A small image captioner, trained from scratch.
Model: 8.69M parameters, 48-pixel images, encoder arch preact_resnet, encoder norm batchnorm, encoder activation leaky_relu, encoder depths [4, 9, 4], encoder widths [64, 96, 144], decoder width 256, decoder layers 7, decoder norm layernorm, decoder activation gelu.
Training: soap at rate 0.0017, 7800 steps, batches of 128.
Data: trained on simulated stained blood smears, 48750 training examples, 20.5 epochs.
Rows from block 2 of the image encoder of a small image captioner, named by matrix and row number. Rows with one number belong to one channel. Each number is 128 + 24 x the weight over its row's rms, rounded and kept within 0 to 255. All counts start at 0.
Before each channel's rows are labels from the 100 images, of 14976, where the channel reaches its highest value: "responds to" is what is common among them. Only what is clearly more common there than usual is listed. The data: simulated stained blood smears. In brackets: how many of the 100, against the usual share in percent.
# convs0: first 3x3 conv (encoder.blocks.2.convs.0.weight, 64x64x3x3, each kernel summed), inputs 0-63
# convs1: second 3x3 conv (encoder.blocks.2.convs.1.weight, 64x64x3x3, transposed, each kernel summed), outputs 0-63

responds to: lobed nucleus (72 vs 13.9)
convs0.5 [102 189 149 152  89  86 134 150 104 148 126 144 131 148 114 123 126 148  99 125  92 135 120 114 145  77  74 108  87 147 137 100 132 115  98 112  97 108  70 107  99 142 128 134 131 106 140 134 107 155 136 117  83 109 126 113 129 126 127 128 123 127 131  88]
convs1.5 [150  42 133 182  99 123 148  84 131 131 127 112 154 124 124 127 114 109 168 112 138 156 108 124 155 165 125  86 150  96  96 152 116 132 111 130 130 110 106 122 174 118 130 123 110 126 133 114  98 107 142 111 139 127  99 127 149 120  96 109 100 123  93 115]

responds to: round nucleus (100 vs 14.8)
convs0.14 [146 137 132 158 165 141 125 151 127 135 149 150  88 123 118 152 145  80 128 196  75 126  95 156 137 138 114 122 134 166 126 117 163 158 151  76 133 132 156 120 141 112 136 161 131 159 146 131 174 139 124 140  96 135 143 119 169 160 135 125 134 115 144 118]
convs1.14 [ 94  80  97 177  97 103 146 102 118 133 104 128 116  88 108 105 100 142 109  84 154 103 107 135 130 120 135 145 130  93 115 148  79 143 110 136 112 111 103 136 125 101 126 121 120  84 102  99  91 102 111 137 159 123 108 130 116 113  94  99 135 141  87 113]

responds to: lobed nucleus (90 vs 13.9)
convs0.10 [137 101 136 127 119  70 122 127 133 117  97 135 118 118 115  73  99 104 135 101 134 100 110 103 143 122 100 118 104  98  92 119 128 136 146 118 122 109  89 137 103 117  81 107 161 103  74 110  85 123 128 123 114 143  90  92 103  90 108 143 103 149 120 113]
convs1.10 [118 111 155 123 162 140 128 107 108 164 108 159 120 120 100 144 131 148 142 148 108 136 223 120 125 150 111 131 114 139 127 102 128 136  97 151 149 147 151 106 139 184 156 175 121 127 179 150 142 153 130 126 113 136 130 111 117 141 125 134 108  99  87 123]

responds to: lobed nucleus (71 vs 13.9)
convs0.23 [145 163 117 145 138 132 103 145 106 121 150 146 103 163 120 135 127 135 143 179 102 174 118 160 148  92 144 138 161 149 143 116 139 127 115 105 142  98 173 111 123  85 154 108 109 129 174 185 147 122 114 149 104 130 133 127 160 135 151  74 146 111 131 140]
convs1.23 [101 102  96 154 115 126 116 103 117 139  89  98 151 105 121 133 111 121 110  86 134 100  98 108  98 117 149 109 119  87 106 158 115 133  99 136 115 115  65 143 103 123  78 117 111 111  68  88 101 121 114 116 122 123  93 116 128 102 126 130 124 132 104  96]

responds to: round nucleus (95 vs 14.8)
convs0.26 [141 127 127 123 106 159  84  96 132 133 143  96  99 128 114 135 146 153 100 156 114 102 104 144 146 139 209 135 147 117 147 120 114  92 135 133  87  99 104 112 140 116 114 145 115 131  85 125 139 109 180 111 127 115 132 111 125 142 102 127  82 133 108  78]
convs1.26 [105 126 150 103 126 154 155 152 142 141 134 147 171 160 118 107  97 118  97 107 132  89  98  89 156 121  91 154 154 103 110 107 118 124 170 159 113 124 132 111 119 144 152 173 101 114 177 156 146 130 125 141 117 175 124 109 143 101 118 163 125  91 133 112]

responds to: lobed nucleus (100 vs 13.9)
convs0.18 [149 122 137 114 108 114  98  71 110 143 118 126 171 129 131 115 134  86 137 109 120 140 116 144 114 104 167 129 147 115 101 110 133 133  98 109 115  98 136 126 107  99  99  81 112 118 108 101  72 124  94 106 117 129 114 135  91 138  97 114 128  78  75 107]
convs1.18 [116 137 183 193 110 158 114 167 138 109 145  88 184 138 106 126  78 119 146 137 123 124 121 108 104 141 153 143 152 163 112 131 128 123 128 172 146 107 128 109 123 124 120  70 112 140 129 142 109 141 132 139 120 173 114 130 101 126  96 138  93 134 131 117]